config = dict(
    model='image classifier',
    dataset='streak pictures of flow and ridge fields',
    crop_scale_min=0.8,
    num_classes=10,
    kernel_size=3,
    expansion=6,
    loss='cross_entropy',
    init='torch_default',
    residual_init='none',
    batch_size=384,
    lr_schedule='cosine',
    final_lr_fraction=0.01,
)
Rows from block 3, named by matrix and row number. Rows with one number belong to one channel. Each number is 128 + 32 x the weight over its row's rms, rounded and kept within 0 to 255. All counts start at 0. After the name is the row's rms in percent of the matrix's.
# convs0: expand 3x3 conv, stride 2 (model.blocks.3.convs.0.weight, 96x16x3x3), inputs 0-15, a 3x3 kernel for each
# convs1: project pointwise conv (model.blocks.3.convs.1.weight, 32x96x1x1, transposed), outputs 0-31
convs0.46 097 [109 112 103 162 132 167 129 162 188 154 156 132 167 137 143 161 152 140  77  69 117  70  59  73  91  74  77 139 144 142 155 170 178 142 174 186 119 101 113 112  85  86 120 102 116 133 133 102 163 162 160  98 136 155 114 102 122 121 104 115 141 134 168  95  62  93 102  85  99 124  96  88 129  94  91 103 110  99 116  99 106 119 113 111  84 100  90 106  97 103 108  98  92 112 108 103 113 105 114 113 110 125 135 160 171 149 166 180 132 141 140 175 202 196 195 206 185 103 104 127 135 164 143 167 168 149  88 106  72 116 104 104 107 122 107 114 117 139 104  84 103 116 101 104]
convs0.47 096 [191 178 139 162 109 103 115  68  42 153 153 169 151 146 129 127 115 133  88  72  78 125 143 147 163 183 204 132 135 162 120 125 162 115 135 157 118 130 136 154 134 187 145 147 160 145 153 144  84  98 116  64  85 106 141 150 170 149 138 139 121 115 120 113 112  88 150 135 110 168 136 135 178 186 167 118 107 114  75  54  88 164 173 143 140 104 104 113  86  57  40  59  59 106 146 164 155 184 203 174 143 136 152 129 109 124  96  88  99  91 117 131 101 122 142 124 149 126 111 147 118 127 143 125 142 140 142 119 124 158 154  95 139 137 160  93  91 111 115 108 119 126 108 116]
convs0.48 110 [130 117 114 116  91  68 120  90  83 137 119 115 150 143 115 123 114  93 144 154 152 141 135 148 141 143 142 115 114 101 105 118  86 120 107  93  94 107 119  94 127 111  96 108  86 121 125 121 121 124 138 130 133 119  53  43  15  74  99  35  53  42  19 162 143 143 160 134 124 165 129 132 121 151 135 146 161 122 150 124 123 174 174 159 153 151 155 156 150 141  91  93 110  89  78 103  99  96  88 113 115  95 106  86 101 103  92  87 119  93 103 103  70  97  90  86  68 165 150 147 167 114 131 162 143 134 164 134 135 149 121 162 146 134 142 116 117 110 134 130 110 132 115 126]
convs0.49 107 [107 143 139 134 160 126 141 159 115 101 119 163  94 114 145  86 115 123 100  95 101 118 145 170 121 158 184 110 129 118 121 150 140 139 152 138 121 140 171 113 158 214 108 176 198 151 144 149 119  97 112 117  83  89  97 125  98 126 151 157  99 141 142 151 140 131 122 138 132 136 136 140 111 110 144  97 131 148  91 105 137  93  61 104 132  94 107 129 108 119 109 110 108 114  97 107 112 116 119 141 163  83 151 103  65 153 100  59   0  54  76  17  94 124  40 115 145  93  73 113  99  98 136 103 143 160 143 158 116 141 106  94 104 109 108  71 117 106  97 121 122  94 141 127]
convs0.50 087 [109 132 136 102 148 144 124 150 158 107  88  94 107  91 103 102  59  56 129 148 153 134 171 167 133 167 179 136 184 198 151 185 188 166 198 223 112 108 123 125 150 136 120 134 126 101  81  83  91  88  66  77  64  81 113 147 141 128 140 169 128 161 179 136 115 126 115 122 114 135 143 131 130 106 106 114 107 127 121 119 142 125 104 109 120 103  85 123 128 131  90  99  95  80  87 103  81  84  84 127 157 154 130 124 139 159 158 162  96 120 143  74 139 147 105 164 175 106 122 142 129 122 160 134 158 165 114 129  99 102 123 121 107 108  97 137 192 194 139 184 181 138 175 174]
convs0.51 104 [149 151 151 159 163 194 132 159 176 116 151 127 125 140 157 123 148 155 130  75 123  73  50  75 129  88 110 154 151 137 171 157 169 149 162 159 187 155 163 173 122 145 167 145 157 103 169 151 129 184 168  90 142 149 131  98 122 121  90 115 117 104 150  84  82  84  98  88  71 110  90  80  89 111 124  97 110 136  79 109 134 115 114 145 120 147 145 127 144 144 119 145 152 115 128 142 133 137 141 139 158 155 170 210 211 154 172 159  88 101 110  84 130 101  81  96 100 118 171 157 148 174 168 124 176 163 125 169 143 163 187 173 132 167 161 134 101 127 106  65  88 122 103 118]
convs0.52 101 [120 109  79 145 146 142 174 139 112 139 136 167 133 144 183 124 151 170 114 119 103 104 141 121 101 133 130 105 134 149 131 158 156 121 155 118 131 136 109 143 154 154 122 143 148 133 122 128 137 114 112 136 122 105 116 136 131  90 159 165  66 145 182 183 177 156 134 152 144 148 149 163  97 125 130 113 149 180 121 137 150  89 101  96 109 124 144 106 144 155  99 117 109 113  81 106 127  92  87 110 113 100 138 114  77 139  89  29  74 159 174  53 161 182  31 147 200 175 179 170 140 158 175 118 181 196  86 117 155  81  68  95  94  52  98 161 119 114 156 123 134 163 170 140]
convs0.53 095 [ 85 122  84  81  86  85  90  87 104 180 168 161 164 137 140 146 129 154 148 137 122 150 159 140 130 152 134 121 126 133 113 110 129 133 118 140 137 118 126 148 129 134 144 134 151 100 102 133  81  92 124 110  92 119 164 167 157 175 155 145 154 164 159 128 146 141 128 146 159 132 146 141 105  95  93  81  57  91 102  99 130  73  61  72  43  66  65  74  64 120 141 168 179 159 176 190 169 187 163 109 115 131 128 140 128 117 144 115 132 121 101 120 112 111 108 113 101 119 140 180 123 153 188 129 168 163 138 116 132 141 123 113 122  97 113 168 190 171 184 192 145 182 192 156]
convs0.54 101 [139 149 128 148 125 137 144 125 158 131 139 135 144 138 154 141 152 152 129 123 139 140 153 132 125 140 127 143 139 139 153 127 130 135 134 138 191 199 171 184 200 196 179 199 185 124 125 106 125 118 113 116 124 129 142 153 135 114 105 126 154 141 146 110 110  93 105 112 107  96  97 111 127 142 131 136 117 141 151 151 145 161 165 170 153 173 157 191 180 165 102 111 125  83 116  92  81  96 101 127 118 130 123 129 119 123 125 125  95 100  99  74  92 101  89  73  97 144 142 144 163 174 150 172 160 154 164 182 187 179 179 169 181 185 164 175 189 171 180 197 169 186 184 184]
convs0.55 100 [132 138 106 152 140 145 132 147 148 155 163 168 169 164 170 147 150 172 117 111 115 111 115  90 122 114 104 121 102  94 127  93 110 126 118 119 128 121 101 134  92  96 119 103 117 128 103 126 135 109 134 120 123 131 149 158 146 151 142 150 137 169 153 138 153 144 153 188 180 150 174 168 124 109 116  93  67  94  99  90 104 135  60  68  51  18  39  27  31  70  89 144 147 168 190 198 183 194 171 104 108  95 130 129 101 129 133 122 128 116 104 135 134 149 142 149 164 137 125 121 124  99 139 121 120 150  92 126 100 139 166 147 136 167 157  97 107 120 119 128 132 142 130 112]
convs0.56 102 [103  78  98 103  98  98 110 102 111 122 123 131 117 129 118 141 134 133 152 162 173 167 169 199 158 150 178 154 145 134 152 143 146 145 151 135 189 205 180 180 179 170 186 196 178 141 148 142 128 126 124 127 144 141 101 103  98  93 100  98 112 108  94 104 105 110 126 103 111  96  99 100 153 138 131 122 118 124 119 135 132 125 141 136 119 140 146 117 148 133 165 167 184 168 150 166 174 169 178  82  54  75  92  90  76  82  53  87 117 136 120 102 106  99 137 117 115 194 192 165 176 158 143 158 153 164 126  99 129 118 107 122 120 110 120 142 164 160 177 174 162 148 184 166]
convs0.57 110 [120 150 126 135 152 159 118 148 140 149 118 130 137 132 124 122 101 126 110 124 122  97  98 100 116 110 125 144 202 173 172 209 210 141 206 194 150 136 148 138 130 134 136 151 142 152 141 136 151 155 148 138 154 156 175 147 141 163 179 159 130 161 146  64  26  76  51   0  15 111  45  40 133 116 106 140 141 130 112 108 127 112 110 103 131 142 128 142 150 129 121 102 109 119  60 101 133 121 128 123 129 115 112 135 117 111 122 120 131 128 133 103 129 112  92 114 117 132 140 150 124 129 144 161 148 157 125 118 136 116  97  97 119 109 113 141 130 130 122 118 136 143 131 130]
convs0.58 102 [104 179 123 179 208 187 161 216 194 119 142 131 112 157 147 109 148 170 125 118  96 107  75  88 130  92  84 143 133 127 141 140 139 154 129 131 123 141 119 156 128  99 175 140 127 126 127 145 129 159 153 143 158 153 140 111  93 135 134 108 101 130 116 135 145 137 145 167 159 127 149 161 127 149 145 135 143 138 125 146 147 168 125 117 129  55  86  96  76 108  81 137 165 133 166 172 170 178 187 101 110  85 137 129 123 142 122 115 144 140 171 170 221 196 151 178 204  90  79 109 114  89  94 118 101 112 115 130 122 142 218 175 132 190 177 114 113 105 109  96 107 111 108 101]
convs0.59 103 [109 126 131 109 103 148 119 116 130 152 141 137 140 122 131 142 142 143 135 156 143 154 153 153 152 155 157 115 142 148 124 126 130 118 134 129 128 146 138 133 132 142 136 140 154 102  86 105  90  88 115  97  81 103 165 170 185 151 140 167 176 170 176 141 149 145 150 136 135 139 159 127 121 119 117 128 106 132 127 128 133  98  92  98  88  86  87  95  80 108 123 128 139 112 156 135 129 132 134 112 116 126 109 122 120 115 120 102 128 142 124 129 137 118 108 122 107 124 126 136 109 115 134 129 124 119 159 164 146 156 164 158 125 162 137 207 235 226 217 194 204 230 254 240]
convs0.60 096 [141 119 106 147 136 147 118 134 137 163 156 170 160 156 165 162 153 163  98  84 118  69  47  52 118  46  52 160 147 111 158 146 144 146 149 146 134  91 124 121  91  98 160 109 110 161 170 134 210 200 214 186 212 205 144 134 119 126  96 132  94 121 151  65  66  98  97 103 112 107  97  76 123  94 111 124 100 108 124 134 137 120 113 105 113  93  89 127 116 114 105 129 142 130 129 137 145 147 142 149 147 142 156 174 147 148 135 174 134 143 117 137 156 134 120 139 130 148 140 134 145 183 141 186 166 173  83 108 127 120 121 124  80 120 113 152 123 106 144  80  94 134 100 118]
convs0.61 108 [132 140 148 118 147 136 129 161 126 138 183 204 174 197 203 166 197 194 101 111 110 102 114 105 116 115 122  66  53  34  49  66  43  70  58  41 111 114 117  97  92 119  95 106 133 140 143 145 142 152 141 141 138 140 168 139 145 155 149 157 164 156 164 149 159 154 137 156 157 133 141 144 150 152 137 152 161 159 138 173 154 135 107 121 115 133 125 115 109 105 133 134 138 143 122 128 145 119 121 126 113 106 116 113  97 100  91  82 100 132 134 121 126 136 128 145 156  88  89  92  64  69 106  74  77 103 143 100 138 141 111 128 127 109 146 104 105 121 117 103 118 113 119 113]
convs0.62 101 [123  92  92 129 130 133  99 134 123  93  61 101  96  85  99  68  52  70  92 130 138 119 163 173 154 166 163  86 175 174 143 255 208 140 236 228 117 124 136 148 177 173 156 165 153 170 140 104 141 125  92 110 105 111  82 117 136 119 145 161 131 143 162 120 128 126  98  96  94 140 121 108 145 141 128 128 177 148 128 152 128 147 115 110 136 128 122 149 138 135 153 130 104 144 108 124 130 129 124 105 120 120 110  73  84 140 114  93 107 138 133 105 156 162 119 178 188 128 146 118 106 138 138 134 149 168 123 170 160 117 111 136 159 113 157 118 136 155 118 157 178 139 178 155]
convs0.63 100 [117 117  96 133 138 132 130 125 121 132 137 142 130 159 145 136 128 135 126 105  91 113 110  93  99 105  90 108  93  99 119  97 101 106  89  98 131 134 121 139 127 122 119 128 125 149 140 154 142 147 140 131 131 141 104 111  98 105 120 114 115 120 106 129 154 157 147 166 158 153 175 171 125 124 113 126 108 110 115 115 108 105  80  85  44  42  55  34  48  65 149 170 187 181 169 193 206 166 181 114 106 104 126 111 102 134 103 107 146 118 124 140 128 150 142 110 151 121 117 108 116  85 108 106 122 129 136 170 168 189 217 205 160 204 198 111 100 104 120 115 100 109 100 106]
convs1.46 134 [171  84 135 131 136 161 116 150 175 143  87 167 110 127 107 174  77 103  97 106 173  74 100 162  91 127 154 159  79 115 161 109]
convs1.47 114 [ 27 142  93 135 105 159 127 177 119 100 145 125  73 133 164 165 122 166 120 104  82 150 137 106 129 188 139 109 137 131 109 103]
convs1.48 111 [118 109 149  38 133 130 122 145 101 115 113 135  45 150 169 122 177  84 141 147 142 116 160 128 122 101  82 114 161 104  89 155]
convs1.49 110 [ 67 198 105 155  92  96 134 159  98 101 187 107 153 123 164 108 112 126 101 105  95 107 137 152 174 155 154 172 172 105 134 131]
convs1.50 076 [125 144 194 135  72 145 155 153  97  98 192 182 138  74  71 134 131 151 118 121 127 135 123 165 148  81 131 180 147 137 116 133]
convs1.51 090 [103 122 121  93  99 182 125 176 162 129  89 114 111 127 143 147 109 135  72  91 180  76 155  97 111 197 111 100 118 178 110 120]
convs1.52 090 [ 52 139  98 152 122  85 100 131 101 100 152 153  83 140 150 105 155 106 140 115 156 135  60 125 152 111 126 196 155  69 139 131]
convs1.53 092 [ 74 218 108 122 108 153 155 111 127  86 175 106  98  85 120  81 130 159 138 144  92 141 146 115 165 125 108 131 127 157 144 187]
convs1.54 111 [110 157 103  97 150 107 105 117 138 151 141 126 193 106 136 104 120 124  69 127 108  87 147 112 152 169  57 144  85  93 178 182]
convs1.55 072 [ 75 172 143 115 151 143 170 160 151 139 139  73 129 108 150 111 117 179 115 181  79 130 195  98 123 135 110  85 110 153 156 167]
convs1.56 100 [151 135  86  69 128 132 106 133 118 101 137 110 124 138 157  86 161  37  74 157 138  87 144 125 153 195  99 126  97 132 127 147]
convs1.57 076 [130  96 131 134 109 109  73 170 123 118 134 173 105 158 117 167  93 141 157  33 196 109 113 127 155 148 121 174 129 106 116 149]
convs1.58 113 [108 133 113  95 198 134 134 144 187 153 108  96 149 127 150 105 128 140 101 157 134  79 172 159 121 119  90  76  67 111 168 171]
convs1.59 084 [130 205 112 147 105 110 157 123 123 104 201 146 144  71 103 106 151 138 140 138  99 165 144 145 192 116 118 166 104 123 157 180]
convs1.60 081 [147  48  95 110 119 129 118 139 159 120  89 126 136 192 126 142 113 100 132  89 192  71 104 140 130 198 119 134 156 125 154 140]
convs1.61 100 [134 126  88 177 147  87 137 146 136 117 127 120  86 155 128  76 129 131 225 139 140 142  99 183 132 113 193 122 145 120 168 153]
convs1.62 088 [160 149 114 166 100 112 102 194  98  79 156 191 166 115 119 123 126 113 160 114 148 130 112 215 165 114 147 155 144 153 110 150]
convs1.63 096 [123 141 134 136 162 147 197 165 122 154 133  67 131 107 126  91 113 134 102 205 126 138 171 153 108 126 160  86 117 204 137 131]